Weights of a small masked spectrogram model: patch size [4, 4], widths [80, 160].
Rows from block 9 of a small masked spectrogram model, named by matrix and row number. Rows with one number belong to one neuron. Each number is 500 + 40 x the weight over its row's rms, rounded and kept within 0 to 999. All counts start at 0. Numbers have three digits each.
After each neuron's rows are labels from the 100 clips, of 14976, where the neuron reaches its largest size: "strongest on" is what is common among them. Only what is clearly more common there than usual is listed. The data: strings of digits, spoken by a formant synthesiser in many voices.
# gate: MLP gate (model.blocks.9.mlp.gate.weight, 480x160), inputs 80-159
# fc1: MLP up (model.blocks.9.mlp.fc1.weight, 480x160), inputs 80-159
# fc2: MLP down (model.blocks.9.mlp.fc2.weight, 160x480, transposed), outputs 80-159

gate.363:625512474507545457528432508539521408487541507541510450486530468475598493470560508480506483481487487450511560515538484487559477507494515569496478448510524506462504438527442457452495513527402524507533492502529514547551524395513545488575496444
fc1.363:563554452517522429484538583554495467516430462471469485508438515449544533530571503513484489540510516469495484451471514530475513500503520467496522533484494530492447525581461460513496529561380452493544452522508491498523567483492458535449527533
fc2.363:411477529470505579570521498552515512516441428465572527464494523551462501489509517552511561543487539449503490471483570479468543496454501404470508450489552479531487432456509536500514447478574519479472533509461498497430531580540457523414527551
strongest on: "eight"; first digit: eight; last digit: eight

gate.173:567508524503496501502483498511462544588560506503506562491569395555412572533442471533561470536487417529518486465475523492528541524506531541555503544535484453508535567536525507446549481490510489519440486428508532491508470505512497515530446439
fc1.173:594533512491488499556469487525572505531519477466438500473526503564461536529493552458532542516446455520599518502452514465521449478557494526495490504481538482447478467489535561405466518483509487477459437499534500527520575422527542464501572445
fc2.173:512490436450545504422569609528491483526502562521517626575493473503471453533544529471574457510536454472531562439539506529496473515472485548521456552454463466513542488492510550530529541466457478501494486481436527558504470490497561460487428546
strongest on: "one"; voice: deep voice; first digit: one

gate.342:482511504436546503552474418435486470486503496549491592495451385457491489552456466533516521455519503500559501555465494477443526524491559524484579518482549464521490585488567508493466568394582544517545503463475516437470525452559493507517466497
fc1.342:551493440545519432524486509500408547481503488423555469580540529486539465485498510484519455520498562558572478533554487554460441542550458493509442494569517481517497464506498478497401566472515552536504465471570487481536451525513527491496485468
fc2.342:575556455496491470441515438435470494469517514428498513452489488500535535487508526507515487538496535540439487556465454583553434496536487598445501514408520529504468525472533477495505554454490514526525466517530521434591490590469493469504570547
strongest on: reverberation

gate.22:499468438513512489518448485495538502515375449478500518497443524508565525449563537452528500458557469472568497487443497587547467511585597492564484523513494537472496475513512470518474500546483504501512505550477459517509482481553494508478504504
fc1.22:478465518569485556513526477534438486572536530491455479500554503568531533534536463513469514537517453582513478459489518528526564477512483463504509528500528617518402590440534539514535510504500483563469535466416488497434399531533516597509564516
fc2.22:393489472468524469468479521529466474517481537488470533539515526527530531579533576512496504441493554481563524487451440479464425495549509488396524477543496490412515515545505536495480510477456487503506520495443450517551466523476513433504520473
strongest on: "seven"; first digit: seven; last digit: seven

gate.79:527529457483522479529526471498478506463520467464555459538511536437508519485495469480429478531423558532451466492562527482599481518458577539479565494474489503494485470432456464451487482457531500466562544478530415477523482472537488600519546432
fc1.79:441511564514492474467486462445514508531495440490510568457405463520412495518565459504472476498539558444548473537452517490428506516540482492510480463519538463532439479462575484526530486481415502560490463460467468564464501580507524491497457427
fc2.79:470413477480564547510483411520516520434536501513478435494492508525477558484500441513534540473460477507390495456531511484510434546473483524420535481452538494520514526530478544467538568475561460611505527462480503464465470414483544510454557462
strongest on: "five"; first digit: five

gate.63:482526542525513464523491498532506526457464527453456516582565507510494544528531418510540467495532487431446466503503494462526496502455548542525510502511521485512540522490453547486535472570560487442453533505527455452574508464447543584491522399
fc1.63:514486512568440491493510484516516515482464488475505525546558486449464530552468432574532454538459460429437524495517501492551507497423513415455520563472545482426574475495401517466531468537528511447478520503554498434501568504548567555552499469
fc2.63:459493501518502502554477574470549432530524535464434483550455484552530512499467573490455487529516522471524533416472501402518527530439491516502430521519498479454526443599492539446488464443550453473489505513469438451524480551495478509509460498
strongest on: "two"; voice: high voice; first digit: two; last digit: two

gate.366:526446512522444541580539445547444449520570503437497587494451564526525418514469509458454464521496466529485546539440541538511532476487523521428455474512495484562513533546651474480441463482499449545441553516503552504497534534571503494476480490
fc1.366:465557507532554480509467495570511474513462468467546506500486513507452473506530513466536550454527454473541450528534463476503502526590414454536466436522544453460434463561508460488560517496605537508472455485450470471525486502477456549464517462
fc2.366:445480510562468521558551441427513466506551479442519544420481399542485517428531495482503494484458507561482521461518519471567505485445480486434479476543467531526478564500560530527493440503517482519500543508480522458492498558552495533483503552
strongest on: voice: child-like voice; "seven"; "nine"; first digit: seven

gate.156:479482466503436485481450452400477420454499504500518492524459567508471531526535468456497515471513498488469492443492529520491537497596439525442466557547546488500554497518437504477501488439514496459514620509542539531572435441538449409532494473
fc1.156:526500499474526520515609544562513547495561527531526517461557467446447430521476463521469450482527531470502451510513539488448498518511507512510545579465515512470435514434446515543559613545422489545541479436509522472500490507493535554472491471
fc2.156:484506534530529501463489439436532414481438481495439520460481571535583585541458485482565568501539463526542506525467446502521459503510478422454535548507529448545566536562544559507450491498520460513479435510478515505494473485546442480569504543
strongest on: "eight"; first digit: eight

gate.94:541438455549427493525476528482562427471425503514480563524550515474499551456447544484476565442440486495415520539473528549548541493415392498605480482508529476420452507487526466476512456519462475498537466516562591428468488527460539441523516530
fc1.94:506494456494410548538484559487540486496407530515443575543538541474527524526387541487472559430515536471508499563489477517536533513407417547568477518525523465413481539470483475444530451457470521528522468523560628413504524503485509450520492546
fc2.94:526587521485473539445497503559500510506495593563520456473480516516542489541489518529474485513522530482552468520556476454520519505414475545452480551483494498418478492494511452447519462423505485504481440521519491468509528458429504468547499559
strongest on: voice: child-like voice

gate.195:514517528486416518506532516548510536477476451477426505507518485468462426405547577485489511642528526537511560569483509481561475592481485482453471497509436507533465512492447522583507520513447516494513543539514493519526534574508518483526464529
fc1.195:514522445462396495518468515500500515519469450563545554490496529491451528554526497542499440552466583535463499490426557510478568514464499537470459488493537501471487504507480467469539536585532515503535513459464511448544458522512477537490485450
fc2.195:494533496507449486523453502435528443509471496631584475442485481476532538577528482480525576542431527553487464447540484544543455491499513513489454516523500493524490530487509517468522409440545565478468472485509409499516448488496472506544458528
strongest on: clipping; mains hum

gate.206:497495432469589476467473458516534511562516462472506483568495453511512489513502449542501496464455497499442475466434562556576492455497456501503475464578532456558527558477557481432508465481486452497530496546543544545531493520475553419517535466
fc1.206:489489478495477500464510471511509599561499481485470552531538443499459480515556514533525499519496490450461537585490426469514448484475441420471440555460552494494480444475494499461461528506503520529424507549409509510502559509481510565427536448
fc2.206:516474508512473485525545405497411556511463447454521400475445478498474505548551497466468513487479455506493491532460490535452467595486475508522505506500465456497513524574525497521537492489475481484568459519438474517507458527496525438526499451
strongest on: "five"; first digit: five

gate.324:450506469488549496525570445465477521480457453509581496541576390448492483584467427516456525473417516442507506524407486547443486495507520517516418569455544497459465537446500475515468535509467479532471471518470550489498502502415561453489471464
fc1.324:497511526526556517508544480534540553430458439537571492550507472441479502626473493468537490574447456482488540567437501567476477522500458465474415523471534476455529492463455522507456460468455463506492480481514517475498474544487516441504429447
fc2.324:453457503510536512447440490495515443540543579514473504514526542546545528455584565577513423480488501491464463478523474490510497504470477524538554480476486577506490461490502520501549465474544533508474464529509480493421553453518416517533568493
strongest on: "four"; first digit: four; last digit: four

gate.167:462540554506583467420455485454501490447529435463509482504635504381508457468493528495473584503503438513445540443533502546381481496493487554479540455501559454455456513480462503515485539474515530466485482509513467518426539467576504478498470525
fc1.167:488485505467470486549592480559503523543469585503454521470439534534469546534551482459552516451458490435528503524388481482524508511426541476516439494489541557564524470558527533549485550481511525519454545521523547544571510501410448555515546507
fc2.167:527560484536541533488409526513494544413504516518461507544557518512502481501488523442479516461517538492507455457522568481467452569506466539600631521494578455474456535459484469500450503461462460489520483464494471464552575500515484495502487512
strongest on: reverberation; quiet level; "six"; "eight"

gate.140:568528426548518495563504447529519494553463494569468550505469470525509421468473492557492526533498422444485546544485479445535438409554471558501496458486490504462545523550511548508505547519459569468460512453491490505474412502520490392535514492
fc1.140:538541465502438503424465555375506541533534510531541464522570531430469546457437549473464586499439467562513496495527505471451448460481485466546459524484472468526590442475501525467464500504496573450522489519575485541534529459480483585513500493
fc2.140:400498427554466453522492513564505519464503567479441564496443498483496458557524534540440500471521539501442517527534520466557521500484500559489513488449517567453422550512499464465520496524499535464550528433483461557470474586519496496474443499
strongest on: reverberation; "one"; number of digits: 5

gate.371:511510517551539489535511420475494513525519515507548526460488467473569467488504471509515525459518531461528556459495463484425532554446510520458437516504459503539540501462522493511532590512548516458531486474465566516542405468480555497462542488
fc1.371:528515495408445539461478513494471485489478477478560417507490498509425568445442477505487448515514509532449469558592443429541490468517469564481550484426569455547466524459507574508517491539480473508472443554500449483455584530487572503483575524
fc2.371:446481446545515424481504531485543525442508508489475553521512476461456550430548522525500525425504489376437470478458572482544479531484530534488504492434484506507555497487511406490592590513525514542495483500428567495589518473443538532456475481
strongest on: "three"; first digit: three; mains hum; last digit: three

gate.430:575524492503504482498505445553477508490550437476465527497479505462515488444490484539422487518555560451487480440405514529561540486502463553527513495540491516530478514527500517552500487566450506564569466488542480524519526488480469526465530535
fc1.430:479521504571495422571498539472547457500526491497491607535527521515476449492502493458555471484476438479550519454466505519517419546476500534512482530438549480590540485511459479443555513479496457517549455547491497538495482488565566539557552494
fc2.430:534558523546460503548537551521483504559501445466523450503518447510535475463484523488500497483523484484476602461467524482444466581488370527567455565482534557524482558546461433460482519496559528549525443509535538519570475557515494571533493531
strongest on: "eight"; first digit: eight

gate.332:508415574501483456503492570421528450516515511548502516578432596527502522468533529459463557451499534495471502524532449526522519533535494475503500498564563554496527574459478489538497567528536447472493538546546512486541543509440522564575521455
fc1.332:459423525534519455507523497484519485532485577503457457525495481575546527467511506554485436512562491493437473481471486455479481556479464584454494486499479542529564487483485493434558497552441495472421575504525450541498524520480523475498545457
fc2.332:510454532490503461531520519513482394474475530523531515547483536465481498559529502488505510544441494459508476508535472493627515507455515506506375485532535492535478500541478535441516568421478509516467496486500534505423491529494390520538509497
strongest on: "seven"; thin (high-pass); first digit: seven

gate.393:548578455501473481491551495523494498474422547529563434482541485484480505504557481509530502475510560499535529469530466500499518557528429546536483498486465447506465622446475522475534556582499588455490459411498446557476483470510483416471448545
fc1.393:557486520493561513541478471520470579512560498467462546556527515518436449593453486529474495490492503473410581471540516426504489478467486517476529467559468613490474486574565453512460554501546493447591493547569504472535567519449494547549519517
fc2.393:443466562492523503518591556464432480490484569470461566467496517446543543517541463442564548471471634516484434528476520561446523615509479484525540446548519512495458551516510468522502452467474511488463542453494404509466560482519414541505479533
strongest on: "six"; first digit: six

gate.431:532527503455471488414529518574484498409509463497563473510494477472483430490483541568492486522511521549462439529550501563499532565520368553477482529562524435436547417496526522494536473404551551513488562476515569470516556480429503577504514486
fc1.431:487542497502384468469492479593485499482505508566527526564487508526507452484517542550461481481530423502482447472553482489483473591475454531486499471528487529491510450491516546479506578521539558488510496513516556460560554465457479547428485495
fc2.431:463475470483510542479545550553571494506507471471555482540471502438483441427549464486461467526410493513566444493528481491548490499508450516509455553464523489476493471557555505617580472501496459425536525510495407537466477463529460481603484450
strongest on: number of digits: 5; clipping

gate.40:565563506541503483515505551472511487507488442474392434490532513465459578462500514501477483506452490569467448482479554452442414504432467520581459525419564513483463547490529545526527573480448520511520451488506474584403569496484590499475499546
fc1.40:514515481546490549464462510519493420462548521484566583522495438504555565514436482483484506467550512483535538512541492485488578501527479534441542448531435489433502477493417473560476509478520513527463515500468558506502443478511515501578500456
fc2.40:496504537497484491438542491486585522527491512447434479498555557523580478499508562537518466463458491490453508463453491527486503550499583456514576546441490532559545550452561484464486477455468485544493473451511455522512485474478540532490544533
strongest on: reverberation; "five"; "three"; voice: low voice

gate.209:546524540474536570490543541563445478515428539457508545512443439522463447454459474520459510461508465466452486542496456477459502485442455606501443500495539474507550500493518460519445447528568554563523551535522553522482495458595524493499476484
fc1.209:584469565558493492524560550440453462476477490531511531515538485478437477522532483518478529434493453506532531569485440463469494530444538481499531498505561458429478474518516438519489431524529515550515589495509486527516537526525442508522561488
fc2.209:485463454490501532513492488522564531459507470583421422455547543571574490500472533498562442529502548516410475522513451499545453430566542456499480450434465541497474552463468520494467538559559497545469479485463522443512497506482518475440488503
strongest on: voice: child-like voice; "three"; "eight"; white noise

gate.409:505494491413548461499460585565507466474516476453480472519431457561517485522528548417516445497530462510544532537497528542509505483518477437448515556509463538496407538531569630469466466522589427471484460476541536521498532479490522565466453452
fc1.409:443524519541507532525505500456521525515551488502511562600526458443456530530471470475519486480473545548479478497506504480436484476432542510544506487551522465510598461417502435473498491478445534508566513536445496502440528485477447498510549461
fc2.409:590497515445477519461484509482530456460473470494515466477500484516490473481484485518501536510538508504447472508449495500550462581557480456511511502534508538572428560587476532455560511438489491444532507490509561520484474543504483548487466439
strongest on: "three"; "zero"; number of digits: 5

gate.84:515527520537587512500450504562513439509463574494554469510476522554522553523542492500499462491433518539490459437480492491470504531541482471489505561501574501532524491482487429516502499496499497454501442447464491432540479532595466553478499460
fc1.84:464524548467519544555474535561537537487451465561541572550511445570457457470499481520517521526423472432487506492503432534481556541491520472478480534500524492481512475530542430509432453482494411439486498451490460477469492444587530523488505471
fc2.84:497532503465518485468489514443456571489546503490479567542470446536525496509461527579528528494473533555508509470524552464498518504523532533523474513475496485545512445510399485522457480431505605447480484474523483482573551478534458459479457562
strongest on: "one"; voice: deep voice; first digit: one; last digit: one

gate.32:480449532398491495544558546571519453571493490566546473496542457425484518453481476547474451424537454494556583556545501513488509412488524537511538460496511526449478487540500527500577505496495534462435414510449566507484521504559476496493451511
fc1.32:515549515447501462459511545474514503511481470567449439602483455421497439447503418543437481555523522521509546539543491519553441515422506528506453458449516532522511520496500470577521441516496573502453474463480500555482504504533539520484436474
fc2.32:521502440535415484460485456498464560429496495461463493446499496539485541536519526475482538419480545521508498512485505502467496498521430506508508545569491542560485525482551465468459575502510459529609516419498440442510551554495454474553527442
strongest on: "six"; first digit: six

gate.123:482462513469402512479490597479494439505514477445460507479540502472546531450512469536594494483528510485489537494493476413541470534478463540495527485546523490570568513558548527506469523504488511484529531548479489517601573492508470571494472494
fc1.123:544505538539499451472502541509517490483526489465459536492592553475585419450478477571548476549496540488533540424542484399546476533512460518540487481458553472545532505501507537513502527419455412513449511545508445470552505467480496467460525437
fc2.123:577473487496533457495511474475522504465519486522582561484496483489528497547531459519430531576481462473550490609525480546414520456563488534433484530506479464476473433521605518441570470473549547529470489514551514457502460546441524474517528455
strongest on: clipping

gate.186:487542553504424474439516535498510462545540510482483533462537515491485527443519601555452493461509492478441474409550519578515515471506534529399499504546538574488517531462435503429457509481486497526469572552455467478544524464510566547465488475
fc1.186:473528471538500528486401436517566475506507555493513529518524467560495538469479539582470478453498505487490514475507555481523495494592495489451495440491450443498531485560424536472514436508576560396582484472535423472504479494512556566485514501
fc2.186:521481487473567516495564517495465518500497460461501475501471472479472460482532413374557504538490520520598513482505460473496453536520510477527450523463422504529363461500543466563486539461449440512493469523467536532514529572460434476502448476
strongest on: clipping

gate.340:560442510499472481465431486529459547575524519467558400467504416414490529482498477480536500487478496476537567569527520468451457501447509508448612537515430500561494560472568567441522451544508500461461494540516494495597510437535482512550449554
fc1.340:504439542519516517493505531499546554478451587490477422442549560493536532526466551483521574449402528538477471482494519475516488503391490566513616503446558516437485571534465552550458550527551479439498510520470558421448503444500484549463430506
fc2.340:562459487548425508504483467535442508504488494469516434532482472402432488522571485432601538560477504430545472485497476505460523534516572507439455476462524459556495486460563491529549509497515456505506511536462503486549466505482524585501393512
strongest on: "four"; voice: child-like voice; first digit: four

gate.82:592495418499478500476481508559531530546479479476531504566495486485497525488446484477594471502578555448471480471482423447521493444417503445505514506516473495502483524495516527533428555443501502495475491512505494557542498463450480498433496528
fc1.82:528515441514493530545465518530486510491493469510532501544538452478450523485490466459566473481523549482460478461491495481523532518453551477461468457477553413580449375545457548577508577480468479549543493501501440509522542495497518445509438466
fc2.82:456552544539450463553486503495467477410525539532490527418462505511471461489499447525456510550472524576497471415540555553550494562519512527462460570603503495436542438495432499473540473507522503459477432501562515489494483482425501482562596537
strongest on: clipping

gate.76:504517541512516496581497478512572542470499578573514511495529489484467474560433597487467501494447472468534564445496512483448551455448583552540534487496537472481525545470510509489552474464497467525520585419518538508569515503433471484478457444
fc1.76:506503469450462478567510517513522514450472514457488542519543517503468500471472538454418575541533482482461589469432537484460556441434549575463491464538575509437506520498499519555510439467551460557523532511484539454554469547440502525402448481
fc2.76:542560509528590591493406485466449550559513487460543382506496463527508481524508485443472443429445487528472515494584493539496506495541511467484450537517490533534446525522435507577478463440553511488507457540499480489386502515512496476515518510
strongest on: reverberation; number of digits: 5

gate.250:484489532492527525519515530480522500483437489553439529485464558442429513511537527525528510474427498526567531450487522484437541495474567511532560506459521531544489486488497572424558534525552548439512590469442539472509482523500561493480479530
fc1.250:510498449479453471483514566495499529538526484458534493473591505502512571543576487507474461552550493483478497524461451537582501490520434501438494553514531534528532487466496451542457489497516478532528450507471465508420494487533496549440549563
fc2.250:515413563495530494541518512527573471462512548514473530503477542458520529502481548441470430447489483446500507548529607441522551481437533537524544451467508468515513565489511554488505487501470410445508582515526511489503484493474495451523534453
strongest on: reverberation

gate.271:429480580467497420564486534499572418535539539466521483502531445507525461479590517502517490501475542554479542536543511503529469422466549520544476495506586510475452474461526536468454476468417458466473476501515464501494569561460539474432482538
fc1.271:533479591479512480522496563502528472533484543466502475456541522532524501455536443515483487506493478511477532494494543505579440464467495467494450460466601519431447464505529484485455504499433482455460456447596455526529545565461509491502528558
fc2.271:551528392505503569494468470500524562458500428539530510536469558469474464524474464485524555521564515442470474447420480484458487515497470512436515501516464503548519519521487471487529509550535511601509522507491512511528459405486502501512544511
strongest on: "six"; white noise; first digit: six

gate.477:463503453516458483598453517496442518545501465460518471480516531556553551547501531468518499467532515512552463486480516503523484515445528421461488502504439566501460499488435543524424479492500489419415487534574529518513512466515522486401471467
fc1.477:470514522446489527436502543493503523459450497610473491448533532422491451463491482489495465467470466461502492522495464508485514525474564534492457597513552497533541496500534496422568483452511489494516542477423417529497507610456494513519514511
fc2.477:474461504508528537482499486446507483490489537352499533539520440553450526424526587488531462506475523544526515563512452440491464452554496511499571486524474430494513463519551410526460513514498470556411518504506471482452470485519450522522520471
strongest on: "seven"; voice: deep voice; first digit: seven; last digit: seven

gate.224:463449513545481562507494483554473440514517481511502489508477511495566535445482483459501515505519544429452445463539499459481482589525510526555563509460535554490479487432454481566496534515540505470535497510546537455460547461432539516436517480
fc1.224:502382469512509556535522496585473499497474488491523522565465568532515516458496527502503467463538514505496470420546515504470498537555545502516540474429540531471503488450508463601520562460477442533564488492539549476445485507469505507459505497
fc2.224:406512521493588454492546481500527469515540620580580573511474485487491409495567498529506475504513477540499596493460551538527559458507477492486441465516412477474511513493490510487500453486543521512512526476489483617498433522531499479480525497
strongest on: "three"; mains hum; first digit: three

gate.27:545521520517524498474456492471510451481538535491502512598505466498458512475508463484564517539441556417494452408552464505567510492438446500585532580543405490455520527510529431487516475463481535403514505523493418480484540485548460508458593530
fc1.27:436495521521483516479426474538476517465446469443493497533559516488538481556522504409474499502580507468500416542512476488390599510526538503447518492532543468489476495491525544500431534603549463499505464486541575560450496444501533465508475450
fc2.27:533499562497502525511440435498547434505534600433435547510480465513475541475471560529538515452456491485461477519514484413444490487522436494527492517510489591497547478516579529470516511512567468563532486518499439528539502583530494505506585541
strongest on: "eight"

gate.284:516483547478466487505423473527504519502505525531497526546506473539537521553488433537552519471544466443470475480459511541482520441516444501531499528532475520494555502508444494497516526495468433534477449517425511606509509571412520511489462526
fc1.284:494490599563453474557490506475452459555491493452540603477497454518537469517558511472532541476545498524477557510487488513529522520523504506550556496565547479540521534472483536450475450490465483529510503543476491509528471475464525629486514508
fc2.284:521454494540501530463536469531502523492532465546491512446533531454544545476490514440455511514383497511565467449502491435536508487570544472523495501492500539561495535534492463420480499533538474514503484485508532502470560540595431420504494465
strongest on: "two"; voice: deep voice; first digit: two; last digit: two

gate.150:456490477538439458478533509530510486572492458470476543512528527515497502512516575495497526416488427532494524462476460502468514474459516488481531541523496588557434498540549487457462455527441420483527523574545490596432516586586587423526485537
fc1.150:510495465540491422497540444517454561449490524521514490544539590489585511476570528458521471486439467468531501512497492523518475452489504466458467514438531481577486516449492542452529575548464524510530497492533486541468449586490512495510491527
fc2.150:527511532434572569520498549450551479527496476485474502411489425509461494441514471501475498487458563470441516510489528539485517549530526468469516493508467548449514479552437469538517443493487510495453503411502511505522488441514512521442524527
strongest on: "four"; "five"; number of digits: 5

gate.469:485512499551448464517582503463529555447486475539517516459483487522434526465479496503528529498577506469512580455510481515437511575438425461503550477545462556563541500474434534545598508486466492454480501497469521559440456474477527524473457447
fc1.469:459471532480524561559502465502493494479496428556491430486508534518480476535553536515544492506493479480515462477371463527507458419559550495547519535506448437535529541463490466462421500448575461475496574493472410533448582491435484473486502552
fc2.469:575543511442513471457472543499420417514477512491524512493517505542559479524512494435452467428467529501588513462529455531456522451492579532505490536498437517472479578472499499459503467505382525594512530537501531470569502545456532526511470481
strongest on: "six"; last digit: six; first digit: six

gate.274:542472502522510500496512441515536526477551565505483499400578493426554466523505505421506521539479526522499481497486477504495540491550453495485507426503604536508545512474442551454510449483465490364504462458488548496554536520558485531476535430
fc1.274:502524466436517521516465503493491526540484461432468499544566466485466559447487552526534461518494404495534506521367488467483469530498513452524449456499443435474512459548508547590543475499500504490491453467471476525449460553445484488566462578
fc2.274:451531557397519511448508571519491480482459538496469463498525526450577461524479480479432492527447552479581456478469460528477492478538552439486508469487503548456401457491464467462568440522508472463435447516497529473544552473489490485445410505
strongest on: "eight"; first digit: eight

gate.129:396504453515580502474533489464547474493505502462531632465451475465570512510504521511486473481518486473509530486468585481563504509543444482458484553557486473585562512518524496486465511472398528481459555538452537503524557443544572465507472524
fc1.129:558514481513470478518476482489488490503465542563517500483484500519489513442535437544534461455505509469501429468469445415485535484509484499425548449509556583487489474485510542516485427452444493452569432491546549466504432544434479507469589473
fc2.129:488487518493523579506515485487514449534533511475553436470534478459558553504519518504596502579528470529502487548506526538514461467476517423490426458510494432530491535477527497457448527443504481506471480534419529475444520485582440436600574516
strongest on: clipping; number of digits: 5

gate.347:472437477489475471440539546554369448446479502510559516530524471511488509481503531433479570507588491526511523559471540470491463489551430434544510533536460478438495488494579472577497482495493517501520477545554530458499525561424487495532465519
fc1.347:526458477472492517424516524535511461477501468539483526515538503555427537510446558499494588466508565477463472571444589514520503495495476449531515457469514623500450505535504483437435451528447608478383473508492478475452515540494499518549488504
fc2.347:525552523506501486451496507519500467512526493521546436516492539463499600475503433524582481470496494489498548528552517502521437443467488474529559482503534440444463510491486522504605508436520425443528467500486523485529442492537557499572522487
strongest on: "seven"; number of digits: 5; first digit: seven

gate.349:537455461510539470501414489473478501490525420469491525455579509442415524534535499499597514501492440486488501432477488517500513513436445440501478544564457469561535529476593528528490543472522461475518507515496513431498514428528528463552538492
fc1.349:511478459585487517532488492589493571508501537471513441460531569541503459517498456491554502535451450428470505547475502510576446524490485437522469477474454470540511491420548506479534591593544498524481517577530529510509533542443473454543455507
fc2.349:460412457480438548543489469539468487527489512479514518502490559470456444550524468506507498477521516477464522520437544587487547537491468498568483538424433501485484466518538504473475458513574489498524499464572532481451463535506496490494502419
strongest on: "two"; first digit: two; number of digits: 5; last digit: two

gate.142:512505494465494534523516532524494535434521511461508497558560494377539479479457515385503499501562508496493472465504499486502571529471546519529505474466526561492526462474434467509495561451535541472522545487507524516534487515490515523534588548
fc1.142:461518504530542480475554562508523542415535515456414575585533482479539447470467524528543433493515439561435427487505462548484481524493521490557480458414468516553467509524499474469467537500469486522514473483522540471502470498524485499509479525
fc2.142:589479455555441475452549500465497554498501473496518581546528517492478456490429523590471439508495487434432515504450497561465577505447415481485474534473467533541511495532569493582500490474524556533517440476470475439523470487578523478459434476
strongest on: "eight"; voice: child-like voice; first digit: eight; last digit: eight

gate.158:448531551501532484560516475538497451529484487583564560462477505505531567521483465533506433578516465491484531449495503500431449498515447453518512531508468526502481479518454527529530412460513528572517471484491550544532488460531426520518474450
fc1.158:553525528523565510495558453481527489492491491515514527484570521514440533514446531493492441522527437402536553480554466469498498515520448512477579542516457522553505432483427526491463437433501544521533455512521533591496461473569560426558385525
fc2.158:527546582530499433465509491521521519491451507472547510547536526483445539477511540489535444477461505477566546535499487457444462508460476462466492557504507455495509503526580458495444613444439521471546567448469524488517475504552567465514414493
strongest on: "three"; first digit: three; last digit: three

gate.155:545588456570510456466529465476465554496529473492496536479522497447406514518502494528582477438532520507491535476431472480545504415416438497572516489478450524428463473484500507510481541519520522515427453482553493507584503546425538470547492537
fc1.155:562520502424539529491516498508494510485453450539448521517533523533459530511467474493494510470540513434505544485485456488506500519436387492528483558491461563400529450447483436516469516476498513486449526407459456482537487482456533564577440542
fc2.155:499532561504482514533512499549478496546547586497489539554493469478497499451515559525454439430410525445555528490453521457447508451480536530511471524484481454474518496476466575513504450539471467514518462502506492505455536553469549536494538476
strongest on: "four"; number of digits: 5; first digit: four

gate.445:492487473506558479497496527475534497445520487528519524518444535514457463454415530509502506448476538593441506556486562505417458514484499398483522605590504521512561392509500510472520536458505509499523477533444536494591437496526475504451465478
fc1.445:451460460442555498502456585518537544542508522475599594562433480473445521469428577514469515518548505520537524518487572506518476550408456407505524540559515426511543458496488482441522499520461433532516495447445514464543504454480464483526455486
fc2.445:493521440500506397432493404562442493534514548469453493499531520563560509469492494492424477498478516487560519479525437512531517523502503525588494441492436460478407575487459491525488469468415519490531520469512474511485584539464525559433569531
strongest on: number of digits: 5; mains hum; clipping

gate.240:520552481467510502494419477503521562550444565501498510536464537458519499523447472448548505455471442456496479474406510504532539425451505499439538534562583498448476578507493519553504455472564544432526508508441519476487511455513433485485510538
fc1.240:542505469528518458555544522520491579473462541476514516479460502409569449522471489504533502491512446531504479537457576579562521522517485514491495506493534573424526546466483462593460480502477521548481524561514448483564574549517542506461522502
fc2.240:484531473465364453509470521458553472497489588534449512496503516544535523473494515503553565444561568547501453487548497494446559475498557577555504501462458461481547498475496432451458512520471519533494456502480447503551552508438471548475570520
strongest on: "four"; first digit: four; whispered

gate.381:527573487501483506473505517476558449515554494512465502560536468542566431492537460500544444475476523496576527516542458502502513496461507513520470542587483525468493474534539485495556455491424501430490477504552528496492551481521537461500439502
fc1.381:547502540477496466511472485529471458535461446476513510496547502491440487441445454577573580458512446539489523465597493471485471488540492487541576460468509482482535610547515521508398517489467503485466460495435469480531451499565493465527567481
fc2.381:479565490593517476499506554454469529496494505470556501471560515539569495559495510507501517477485526408467565521522469452460509561512468518537576472551548429491494494551467497511481523515464469471475382453461484436448446496517496509491525420
strongest on: clipping; thin (high-pass); first digit: three